{"train_examples": 48750, "image_size": 32, "cutout": 0.25, "loss": "cross_entropy", "init": "torch_default", "residual_init": "none", "steps": 6300}
Rows from block 5 of a small image classifier, named by matrix and row number. Rows with one number belong to one channel. Each number is 128 + 32 x the weight over its row's rms, rounded and kept within 0 to 255. All counts start at 0. Numbers have three digits each.
After each channel's rows are labels from the 100 images, of 14848, where the channel reaches its highest value: "responds to" is what is common among them; "colour at peak" is the nearest of a few named colours to the mean colour under the peak. Only what is clearly more common there than usual is listed. The data: streak pictures of flow and ridge fields. In brackets: how many of the 100.
# convs0: expand 3x3 conv (model.blocks.5.convs.0.weight, 192x32x3x3, each kernel summed), inputs 0-31
# convs1: project pointwise conv (model.blocks.5.convs.1.weight, 32x192x1x1, transposed), outputs 0-31

convs0.9:180175169136064157070133140097154122174131085133148144156163099142173120132103116112161178090121
convs1.9:182172078107107174090099146072115143113116175099130118103144103154156130137102114204117161105165
responds to: high contrast (78); waves (53)
colour at peak: black (33)

convs0.1:074100067177123045158198101135117128125132117131127110082127153130131126132113187158116118126162
convs1.1:095131099150215118135131113104186175134138106117182171127105134112141111116121173072075149126156
responds to: high contrast (82); pair of whorls (36)
colour at peak: black (41)

convs0.147:156178167085101203164090127105148148142103107105166144120155092129186055106126117126147136140113
convs1.147:166188095145172155124088108122078184115118161104163150130149158082145113140164146143105129129204
responds to: high contrast (96); parallel (46)
colour at peak: black (30)

convs0.167:148123192093097205153096119106128144113122118146160150075128126123187109100110153114150176089077
convs1.167:148161144046120105155135145146122066066074152122102057132162112132109126146142094152113103111130
responds to: high contrast (97)
colour at peak: black (26)

convs0.76:090120107179079072128163179146141087153158113135110124151137121166096118134109072087201110113120
convs1.76:110107099146094122045184116136116068183118106159092104119180110128169159120133096113170138138116
responds to: turbulent (87)
colour at peak: black (38)

convs0.153:091125174156118116131173170140137090160145111142118195164131102143149160117131137043127152138061
convs1.153:155144082116117166087157053124109107146063123121097120145185079075125121172128120146155107153110
responds to: turbulent (34)
colour at peak: black (28)

convs0.123:198163138116088159178086121093146147119108105074201101120152097164159101113138142142161145137098
convs1.123:149148133150160139144089100138066193093131181138167131183098181117109161122140180124089107148144
responds to: high contrast (99); loop (26)
colour at peak: black (36)

convs0.158:134117150130170114033151110142114113110156206156072107121109147104111169157114098147113090099113
convs1.158:148121161127172151168111069114080119097126170076152109111152181157187155163122076135139116151159
responds to: turbulent (43)
colour at peak: black (27)

convs0.94:117115163145197179109148117153121156075124159197080141134098137105118146118094148140051109120138
convs1.94:096118179102089095144144106127124168108121125163136154083097170124129102145062151193131125085064
responds to: high contrast (99); whorl (28)
colour at peak: black (26)

convs0.152:177117159160148107086144166122138124204118064161095141145136129140110167096085165117137166099079
convs1.152:151115114125091097109140160056197143135137104094131130131076118126135171134095144151211084109136
responds to: turbulent (60)
colour at peak: black (31)

convs0.169:082072179075142143125137132158086134092147138198122171112094152100115115094087093104142102092107
convs1.169:041108128057065106120163115149109092136111117162119147113143138152131084191120102137138132134089
responds to: high contrast (100)
colour at peak: black (26)

convs0.117:112163120228130142099101116118164153170116131127129150216119124157122135156094144170139095137156
convs1.117:106141130190125111140175202116207162180140146147159110145109107072140134112152155142124130169119
responds to: turbulent (25)
colour at peak: black (29)

convs0.66:132147196103088228127127083112128127126110128164125165105137127135175091126122147119149157080084
convs1.66:189162152114119086150107151113115122067103155115104072106127132093115140153148134191086154059131
responds to: high contrast (100); whorl (25)
colour at peak: black (35)

convs0.113:084136162120117155147146202158117101117124144147100184118128119072157106067126102054141153120100
convs1.113:106141154076136127116168115163097071119114147179113106137183091119101139173153069183136084115102
responds to: high contrast (70)
colour at peak: black (27)